Weights of a small multi-label image tagger.
Training: soap at rate 0.0034, 5100 steps, batches of 64.
Data: trained on simulated grey scan slices of phantoms with and without marks, 61250 training examples, 5.3 epochs.
Rows from block 6 of a small multi-label image tagger, named by matrix and row number. Rows with one number belong to one channel. Each number is 500 + 25 x the weight over its row's rms, rounded and kept within 0 to 999. All counts start at 0. Numbers have three digits each.
Before each channel's rows are labels from the 100 images, of 14976, where the channel reaches its highest value: "top examples" is what is common among them. Only what is clearly more common there than usual is listed. The data: simulated grey scan slices of phantoms with and without marks. In brackets: how many of the 100, against the usual share in percent.
# convs0: first 3x3 conv (model.blocks.6.convs.0.weight, 256x256x3x3, each kernel summed), inputs 128-255
# convs1: second 3x3 conv (model.blocks.6.convs.1.weight, 256x256x3x3, transposed, each kernel summed), outputs 128-255

top examples: streaks (65 vs 24.9)
convs0.191:489474461503478506498534499464472492478491488470478510524498532476463508476485475498492501580522477485524479489526467484514508499456527504484467470497491439504491500440574487514474531504481473487535507510499521472473534488505461557495525495477465518477525492497516475502498499559515507506519503545517503555441496484505480489460471518516553527479503508486517482510484472459516497483506
convs1.191:501502496491485526490499508531497433491487510467477502499497484522516487508512528469509477509493462474481538500479497542490499508511458496501494526512487523530553482487519470502525503550478495514511536464490519515477525510522513493531498496509519477457455486493537495475502531501510485538482482526490516488469520492513469496458435514474537477445487517521479489499540499476542499482474

top examples: side: left half (91 vs 41.9); limb (69 vs 24.4); several spots (48 vs 17.4); finding: bright spot (45 vs 16.4)
convs0.25:547525437454496495508468532522487503480540498431455528514521473506502517521450510502528577524469500493530479493478457516530510442513491493507498509501535497468471525499523522501456491494483505484494504518514506478493513515502483477500451493521507478477483515521508521475476494513438506479455499503490528521467488466532497434494515455471481505540483456514526494468508484529509490471540
convs1.25:503486490491492470506512455583477471503547497473501538494562508576468509493498486466516479520490553485504467493523521502559496552484502439505441476523500495467463496512517494494539496494495490509478472498489542532492530494502510493517534499483504544510456497488490542479487516532499485481480523507487483478478514521488576500545505499492495532564494511476519517505519500517496554491507

top examples: streaks (72 vs 24.9); several spots (37 vs 17.4)
convs0.185:511499493457456553517515492493492486498480471494491488469487550486491508510481492534544506507495515443469515497525503457484493530475536514480471532510477493493499522542472524453451487454536461523506532456515528541506466532475470517495556470460463532487498475503499507503512504480538478504465545531503515528468529513502472548463475514525508482468510475460497519485517459466540505512439
convs1.185:499542487530494498471495502501505473461462510471474503504462436495450505483495522481483487534458450505485483517505459483506482478520521457486512475519479527498478494517490483495510504503506499479545482514505501481473557512482505544481486478490492456505508488533487485497564472479442491495493477486492473488500561468466447480474467540503518493513470503558513493504467486501508477511518

top examples: crack in bone (55 vs 16.1)
convs0.32:490509488517561532458532490479478513472467482477480490488531474503503485489458485492509481464531448476529496471485494508446476489465532539475489505516509489466523479469480519498533485517486494494524463483493489507489516476501490490501511481508492509489510456503487497509459498549488493500479512493526479515460539455530490505497495504535488505505509458515460500511478481493469487485502
convs1.32:523500491487530501480545540494469460519498506489532490484526459530540474497500530463500457524496450480495531483519483543502481512466520468487458446516491513511479488494483490499518494542507486467527469526476513474494532515522549502478499513476526498498457530536538522479568469521525478498486468543519496498493510476470500508505492543531518528498521486497527495522513506481500525477498

top examples: several spots (48 vs 17.4); bright spot (47 vs 16.4)
convs0.251:490459493519478486516496461503510442508482503512512471487507494477452526482497474490489500525476532486480462440517514457509512496479525491463490498520479478478459479520493474487487495478499453474504494450562540506542511528487490482493483530460481467513473485485492519537507477489521469526475503508502484514494485491514509514466507518528492509488469522467502474470487514476517481477490
convs1.251:506537482485491509495480511487468467493521525501515494485524490558486565500485510478480495524508509481481523526522501498474490478521516477476469468479530520489513511502523473506547521494498509485515524540492515505524556510525464526495440526487489484499530527506509551469558528515516518526494505485485496501547529513492529502489486508513527499486496519510505482470510510502551531466515

top examples: side: left half (74 vs 41.9); limb (50 vs 24.4); dark spot (37 vs 16.6)
convs0.153:503527450532484531441481493497507484544484492491509498465497502501529516535488498480530538516474442465535473451481497512474508444510464500525486495552487460461474493479509517504482505477470517515480541502507517527511533479517517488526445508514532478487465481490493506521468487528480467509476507487497515530446505508456523448553538454495487499515471491558509535478512515476518543463512
convs1.153:470452508487503481508482482468462492445535525439496558525477486528449525530460496479526470532531472471487480497483472508473447474539464461495463452517495513488494513505522518500501520506513487456499450503465510479471541502459498489485506532469498504481501580529487555505487519522492487475478509519480513488477512510481479495560523499512499546556493480492510471470506535511468500471521

top examples: several spots (95 vs 17.4); head (52 vs 25.4)
convs0.108:486477514540497492464485497509511489525484515539494498495491462476475477533483517447489501478457529527533516489476521494537499465487485504531506532497492517511500478499490528501484453463491533506449468505499475509536472457508522504507475544470492522504481508463473436479494506516543487494460488498480485503521475486495536489480501472498467490502493514495509482479502558502466474459507
convs1.108:475491548493501516536477463431466512488511487463518565499488488461467537507470505513493502511510470487476521529496520519450514456555484504455535485466470517475519510498502542485494536536503532467522537527509517507504540490514471519504481519482483483490509514513438551517496502472480503511517506498510483499530496495508495495529543497490494551533528468475521503495430488555513526533567

top examples: ring (62 vs 17); several spots (38 vs 17.4)
convs0.160:495489565476473486484474490499479577500577500527544502494521551499524483500511491448507476483485542473475565568498499506490502528479502517515478472497530533520564529502489497511487486527499521496509473560545508497505491525487497513500516469490502495527486562503496514491519519471545514506530480514480514476553502539509537526513529493500552497554485497475478486519496469507483526562550
convs1.160:462508535498532520490494472473469521513496496523460474475451528456479464497482474507474559472491526488465498490482519502472504486538470478523491510513474485512543504501480500467486507482548532502492492502518501460492484483509492524479485497505463512493502488501475507483449484478464501487539531495489489484529488504502455491495530484527509454518486475474494483498452486514468480552510

top examples: ring (86 vs 17)
convs0.128:506477553469474489455492470453512478512490500505521480486429484478465469473482466455490480451491485490466498503521512484504475542480508463471490509488496484507459472502505533490493478478474537486519504508499472505504496505503491503479546503444464519504491486497457492490487486519476507497517485503520498535515498521474464509455487554573548478460509509481457449558510483452472495528509
convs1.128:496486511494494475486466492501475527515479521538512477488483499513480486490492482480479506529519502487491454474495455498502510517485487501484454492506494479512499504484479488484476500531550508499452581472485482512493501507485498530515508531503480484460475485525472488509417498491456530507496530563516488481451523528513454531459521471559497504497482494516491487510516517458500490530479

top examples: ring (74 vs 17); side: left half (69 vs 41.9)
convs0.225:546466465512488522442503495506495494513504504533503515518516510528471497536456442525507535509533447520458523523485521518471489491503509460518508494473523535469496490529534516520452487483477500483469478517464489500495532520511520462476459487460498494512532488506486487485489505534471517484509509498486491468506464514500489490453512483472491472514485527490439466473540523514506511509506
convs1.225:513475524475498461532497474551485511502475486517491549486479522533472484426514475466503525509503559502479469490533476450528524532493501450502457459473506465491450494463504498445497473498502526502486556471492532518491488521490508486482506493497524527491482510497477492501485533518475493484466510521508486459501512485519488472454499481502491482516497480489508481493534533464493494542501

top examples: side: right half (80 vs 41.6); several spots (47 vs 17.4)
convs0.17:543498494499505497485489420512499453466492526463485485454493517497516523501486523500522483514526465482486452468502493514537524453483543540472462449552539500498495533474511499502454472506501524507514514503511512510508529499520499531503470481512526459508461496526496513497528491532470505493508519477496510498465477471531491480491519503494542522508518496537521501456505509507517493524491
convs1.17:547482532454477470506451486493450501544529482441479474522507465515505499482504471468512508493473504465458520470514546523510481551438478478522504489496493518488505485498505490532472499559481483549552469483505521519503482512527505513483490478508540489479458532497501513486541553535494504501476485499491481476458523498518469475521511514467516466468512485479483449510498504486526576494492

top examples: bright spot (73 vs 16.4); side: right half (68 vs 41.6)
convs0.12:512501510489478490470474522471490480487536481479460510505457500456524512505482487494485477532504438479505499480490535505500521482525494504541522516507487497495465469519499510490517487495488505470512543493519505505542538471525474522524504524493495491517483520499462445507529486491505481506566493501517478504454513522530513493493549513514539534476516488501438576452486462453492532479525
convs1.12:507484489488495467479481496461463492485524495440510482520502499583510504483495495492530460487481478529442523522485495480477495497472515461496463511496530509481498444484480457518508451494459497504519492512466502527511490531560478501504525484513517487507503542478492501493552500513477516510461493471492494516520491459495518465526520483470557512464515539477487464533487482466487498553481

top examples: crack in bone (35 vs 16.1)
convs0.5:512467519492453501484494555567489438472506497540520502476521495516476491503525506504504501462496495508521479511476535485510522540441494502505517520494513507549473501546498492509497444508490489496488474500536441513504478555465509484507504483488501471502514540486521528485515543476503515477531511494506509461508534493466492559468455487499521462517489536459499448516461504524477463536465
convs1.5:505504527508540520486510515467474511516460506531488532458488499461500457469497494483544529493473481470489494509524497484468464495497492507518513461482501464480499451473511516474531516488478522517488551469550505494512487468482499500513478507538512460457524446505437493509510473518463480522505532516479492520499486488496440503507499505493483456524491482460486497504476489472483487527496

top examples: dark spot (98 vs 16.6)
convs0.189:474454497539471544462446467507531455474482498483470475525496484514493506533495512499482512504475519505470468465480491479499522497487437507498469547499492487507473515483463498493489493565498492488502482445508503504527510521486499474487490520461500522495499462481493498471509484451506512507454473494497473428462482505513492487472473556486517503473510487484532510464461502514501486483480
convs1.189:518526485482444511475457496529517478509470482520474536482450510503469538511507548489546473480494519465494492520515507493533499498495509493502509523516492514533527491517458488507533507477465481491556584517504549525504529491540495490515460557520497470454494509501467512520499480495511479540489487527486516510469506468499531512472549501497530517489455550517522499518457498554530508498533

top examples: streaks (58 vs 24.9); ring (37 vs 17)
convs0.0:481540460478514508504544522458496528457480498476492504471458517499498517475501493542480498504505466560481524479545488489510514522460523470499476522455440500490477459497518488467524478500497509485513511490444520502517509517492449501447495490477496485478572465496485453500490463495494507513496495527498502533492506519517490489528506519518455494493497504465468486540514496451520495484466
convs1.0:484540510508484537497501510507501455521474491498521463457476443507533486476491466464481488509486463489543488525524453495476492502493518417510484504506501497488495483526477501495517487524498506499495511516513472524513501507446518546527490532453493528534499492499489495498479495480496510559508477454513506502495535488450478500477501515532515475505490512500469496514511517459543477498503

top examples: bright spot (74 vs 16.4); head (56 vs 25.4)
convs0.136:487437487464466501432521516479487459530498491483489526520495470476504498531505486498522533476481478528483461504506479477491475480489477489476514481422458523502507460521497511505517518489510469474498504456526506486476506518503498496516484498511483520512534471469489480511491482482478479488506507494472495483527499523520498477473475482512514472483518493477461467481485457440533449485488
convs1.136:440482499501517461509494479547513526486531496461489552538495512530510508480504514503525530502481545515499485498507461487503504505498493532518437481463515502485486500484523561511525522484508528491460560492501538486494478531499501514485500477519534508492466524506499574505505544510510472510454498476478502499519513461451558448555537480528511526566484505486523504481529517557502500530525

top examples: dark spot (100 vs 16.6)
convs0.24:507459497493497520525481521538503485507489504498517485481493505497487484520495495492523506494484526500469473453529512522504512461487484514508525515503498502493508498534535526499499475495497542533510445452462492483501511466536544472491508494552498464503490495479499443506471492488529530544469524522510498461545487485499514497467516500465505465503513511548479435437484527481487501457520
convs1.24:526511537499488520493535481499476468482463474464498532500484431498494476505463510487503477464504469481537523495512507507527460510524516484484499487503510512444496496485497538525506499492504474505507519491492501524540480518515527504511504483535519501459468561521513543482520491469481501516489518514501512552493459481478543466553514533490466546481571497504510504499470525483480506437492

top examples: ring (100 vs 17); head (56 vs 25.4)
convs0.117:500507504532460510510480479472515504506494510526525521504496462480516524477484540439462461511531486487484505469522489476506542501500498512462503509474477520500482483476496521497492535509514512495531516508555539506551524484539464516487484546469465489498488465500479458493528485507475511533493561506561472523481493477528501488496503541483474496501471547462511466457472496513538483478533
convs1.117:550505510482447466498486502480551481490477493459449510523462462525489563513504490442472476467455452527496532524472502480468478492502509507540506535513550486499515492530533505546540475521510478489477524461474542507510505537571464487470469480482529472499453524479480513488530487504516473487489464501502530485501501498447515491508504531514551518463513531521468487520501499499520511505470

top examples: several spots (82 vs 17.4); side: left half (72 vs 41.9)
convs0.30:507473499478522497476504489513543501538507502508483498543526515545509519521471472479480484527486494505490477524497510511492534461504494516495509474506510492487486503504444476484470542476492478490509518500499496512526511512480521490512475549488520494520483491500503486512446531530493516491482536495506487521497535480549546468491537462499464481509517507493502515462478542485514489506514
convs1.30:491485504455498507502489506449446486501490507460485487450494502502505557484452527462466463511499521503472499464510510511498469494515493442512463478484527501526454498551518468478504507509522534481540491513453559494529502511509446489479461462465488450529495512472520527483531475512532476475483472466498446481548513473505499494509478481503496491546466476506518500517479501460533556508442

top examples: side: left half (78 vs 41.9); dark spot (52 vs 16.6)
convs0.40:516461483486508499512467501508506463469532497513482503538478543482545485530483500531498542489491468522461478491462492546500500453514468526506451520517499486496495494528527521525474521482471495513489480439522491462487540490514505495504515486488481539465529440492515474504497486495529494491502507522501518468498491517494515449498474504479510518470474469495480480435497468471528490486520
convs1.40:497501503494461517510493450518529469449494472448452503482483482520445515520490503497510510520495603502522479492533488505491485518497487479519445463556509507457472545495504536536532499488484494528512575507501548494486483523513534497493502442510530522488501521485476537515489509502503479476478539465520522520465527513482529468514461542489457530494466515528549510507504497533499476461505

top examples: streaks (52 vs 24.9); bright spot (38 vs 16.4)
convs0.152:470526561492462463493500494532505497443512534546512478491444491488499515485493453541479497477489472506496500509512467515465542553508516478493465505478469468534494493515465489521507520519485506475509457492510511471482503450478472505501500488488460496530474487536491467477475461472522482487505474575507549527509479508461449478494503527465513498474491511517430507495475491511474501499466
convs1.152:498495457476483528483460494511453473504456462480523458545473509495518495490478492500483530504497523502507493484478457544474530513538475467502473526553511500477499514542511517530500460504498487586484523490478480505529499508510490457506551499490507479509521471518498518512484487537472506508524486532475468481486533522531478468483454530545520513495504460517494454494542496515516444532499

top examples: dark spot (63 vs 16.6); ring (37 vs 17)
convs0.236:523504478461498509466481500442494454496543485489504479518469474515540497457493481505485572490489468515495488500469502488492510485485498487530478542473453497503530501553523504476504495491508486491505450476455501459485507496505512495485471481498468544505544463498488496512490485490502473501481462520481473437481479485515499488486464502506523492457548497462462527471475480498546434480512
convs1.236:532490483512468518495402479613530476458438484498473479531476479514500529505515501508509453488500482507504496516508510475513511503525487482511485518498507495480464495506513515514529462496500483523514558499472504517492516493495534490493565508499506526501479521496489481553531509488469489510490514463502513538493566515541611478480471504500509513461484509514497506487468497531489506484472

top examples: streaks (73 vs 24.9)
convs0.86:537497487510523498504533523477506468478468487533501493501495477507501527510519489555532494486513524507513473489526504473498499538526553485494477535487445508540496482526515514482527531487486529523491532457465492481538539577479512465487509511537472522483540455520511498515532500502491522482517513523491521510503500540510516508486468431487485500511486507510509479518518472513537453516472
convs1.86:462483471479452536497561508500517484465465494503486481502449471476513490491476485463486466463496487538560483529532497513465489468493514423525478492532507457453499476531510506494516493468500499510506492493489468499503494493453514488513451513492483508458503488516514493497526499494492502493483493473510498512515488509483483488521504533522477493499509519519503513493461473471514479510513

top examples: side: left half (82 vs 41.9); bright spot (36 vs 16.4)
convs0.19:483520454500545521498519550518509471512448493501503531496469483524466485512495523463491469496490474491559425444495513472493502506474497483459544536531494475459474502473533490473497505469512467510507517470486523541501491495506515473505481510511505486482475479478499493500456486515534499473506488480489478526450474506516464506526495487518463517510485520488536533504542548509516482452490
convs1.19:499516513459523492478485527486453475468431503531497508516484448454504527512494508475531476498544420491510521544510486494442502466499505505494505455488484490464519517516499537537507526506487490453481523488515509540544539461524452520506476545495516480493510527551509530537488464492498506492503491544498531507457512460493508492538517508547447525495525514485520498481452539498505441467515

top examples: side: right half (72 vs 41.6); several spots (71 vs 17.4)
convs0.227:510504459489506488476486524510512495490493483466486554534520530504492480509461517499519509510490485479524499515469476515500555446542477504507488508527541527478479500464484488523493507518520482460461492497495484458488497494503473465515472437546517499509481509514507516524493491484513478467494503475506495473480491455529499432509525512440471492519491458499524523450491471508514532492529
convs1.227:498521477467495453524509477508469525489527524480476548516548515569447537506515506496527534516511574499485482488493471514517470514477448474509479459494491479477486479492509518496505500499502505528488482482475546539457505475484462496507490536457476503479487534479474575522503497528471477484502526481507508459442489520499476501536488478519517513539485491473552456488480540515485553517473

top examples: ring (100 vs 17)
convs0.38:488478469528537538520480487480515492535465516486473506552487515504474532472462479521483512518515456501506457466501495483478547486539469513502507509519524524461481493491456501504479512470474528496536520503495545525557534497512496489525454502526528531512532502550509495554513496459525487528485568498530480517491520485528518477475526480493465534559459515485482552459482539481511513468507
convs1.38:491519501473453510508512521459517450474517470475509508496455489520487550510489511472476467499490468518505510512492477510481480504501502438545482495454556495484461463567513480497520476504507508488546478535496494496499524510447464487463449498473475462489491484495510515515511487475537483469517445445493502503510517489486504533479488495549525475487483518522471486498464501478522545492499

top examples: ring (63 vs 17)
convs0.242:488521497510506503473444496457528460471478495488516467500442480482505546528473487480519504508484514537482474472514491496510494485471501483486494518468474475502516477518524516509509538478525525500513491476470494484515524489550506496516524526472489467481484467522486436546522484527522544529496530530499476467475493473539487463486472508498506492485487469491460434504511483481524480471502
convs1.242:527503509486473483466496516491541487457482508494519531501504448495484495487533490531508467468495450498486487498482508500477495534509535533500498483512496502467496487487485496476528470475481461509493569487486558521549533529466497523503437461486505496442461511460524502473568500502514503503435486504483550565493479451505495511498483513519467467457516512509483505497482521502497515485464

top examples: bright spot (73 vs 16.4); belly (52 vs 25.4)
convs0.91:501525493524496515495526533512534461477438512513510560490493476476516510498519541499513469483495491506546442469516503493552501486487502472479526499491474490499466488477513518458524526473509515535492556435496515504500519453490492506488480492488490499479497451497497516517471480523484492461502525511526528545457509496543514495516496462512459531502478479499517559566478500509500498451462
convs1.91:498486502492496510503577501500483447484482502479524436505492459496520497517476490460531495493500456480504483559569515507460473482493497458480509471536541467439487511544537478542547494507486468485497500489472492513480513465493506474493463526503515500483527534519500537519523489485513491507492491521497520458483517524473458500543492497493460535495495509451539521519495497467496491506485

top examples: side: right half (73 vs 41.6); limb (72 vs 24.4); dark spot (41 vs 16.6)
convs0.188:489508480535464464487518507471502490463476490451464540490514500506513495488454502487498515498504507478508493486519457520487476483522558481530449520458503510462513519493535485495474490509498523476480492477465469447486486438524488493530499477492518499495482489531507508501491529474457503468466495514492501557430524452486520451508510514515484522489509450526500497485502458503487506470456
convs1.188:540449477503492454511519514496506501482491534499517495498528452536523497480475468511498450483473477448457513487521503487507458459455515487462533485508486475485473543534514524470499535518490459489491443450481486533483496445492501520468531510484516507509496498500527490515541477524510457545487480497540473500491482467482471471504466468507506497506515489459487470521501512459508509466498

top examples: streaks (77 vs 24.9); low contrast (70 vs 25.2); ring (50 vs 17)
convs0.238:470496522460530493511503484480501463466516504488483465532485495515454520497473469534475498502556498504515515495519484467500524480492534484516509472535517469509487478541466447475488536460497493467511510457459483476504505567530516462487498485526506486516549508541489528501496506475508516506498514505485471482478492477555472483481505493501503515495518485507481493438515454478511501508499
convs1.238:495488466502463503488511510510482466486489518519519491501493477526501566509488503473488449501467486508529501500509489501520480491497487470505502476494504541464492474542507468477482473521504507512538460506480556512463559526452515534521493468450493500514523522480531520475526479516488481476490440442481493513502538479532520486447432535531533499521523516528523495479503501507523548473478

top examples: dark spot (100 vs 16.6)
convs0.119:510486487525440524488492516504491492502487473497504476503474495479516494474463502492511465467493491526497485499453535477480472500490499489480511546497449511513482529506479442505453488521512449481473470484529509514453483532500469493503463496555443513495515462470483497518466448492510480476471477509501489533474508484506470505461464487487475464495496529446547474467478537538492429483475
convs1.119:501498509473510507507451479512515499504433515512472494498467473489475455515502503485478468490514439484493470545523477502512512519507489464491515500462492449482470493507510529500488504468484507461505513492508502489528541489492464463470484515486458510483498500524465488516424445504501498511497506537513500493465502528497508504528518476485439499504465519501493505529479574543508446512525

top examples: side: left half (79 vs 41.9); dark spot (50 vs 16.6); several spots (37 vs 17.4)
convs0.181:479508551480498460493474493521480489512523500544537507545508523546483518513516466501510512495489524489473529536518486501490512519506491506538490484508527509501517515533515525505458501488477539533473516526455508488498498529503533495487531487504526524534523560484504512511567510524509496453551485498488493521567499523498548521508527509490532474491518520539489517484551489492471519559499
convs1.181:473501536493524476517535465471469491502491513487478488451482506493482430493517448500463557498523539508478490465491482503521502554508459471548455489485494500521477476501484512480506496467534526490492505472447502491467490506493491520503503487490582519501474515496482476499483534495463500479501539506493492449507494520486457458479552457545474489553489474540464480481506491495455467538500

top examples: dark spot (55 vs 16.6); ring (43 vs 17)
convs0.124:549494449511501495446524503506490498506512498484514484476516502499493506509497465510530599465467476518519480473500504522510476456494524504533501566469513508484486479530503466496484487469475485516475499475466504510477482522490516457502449475551481547512527524463505481501472478532479498475440469543487500495486511459506504465485518465502490455531501495482500501498461551494491493470538
convs1.124:527490489503504467480475473633505518493509477473504533519490494537479487484472465486537488511507501529520476508511483537537502524501489462498450473490522487468469483539500515475531509490522515465496513519470485525514508462540505476479516504505484568515479499513496521491468548517476484498482527481497482515497505491447585511472549497506509547519499532472518483516485534494489533514530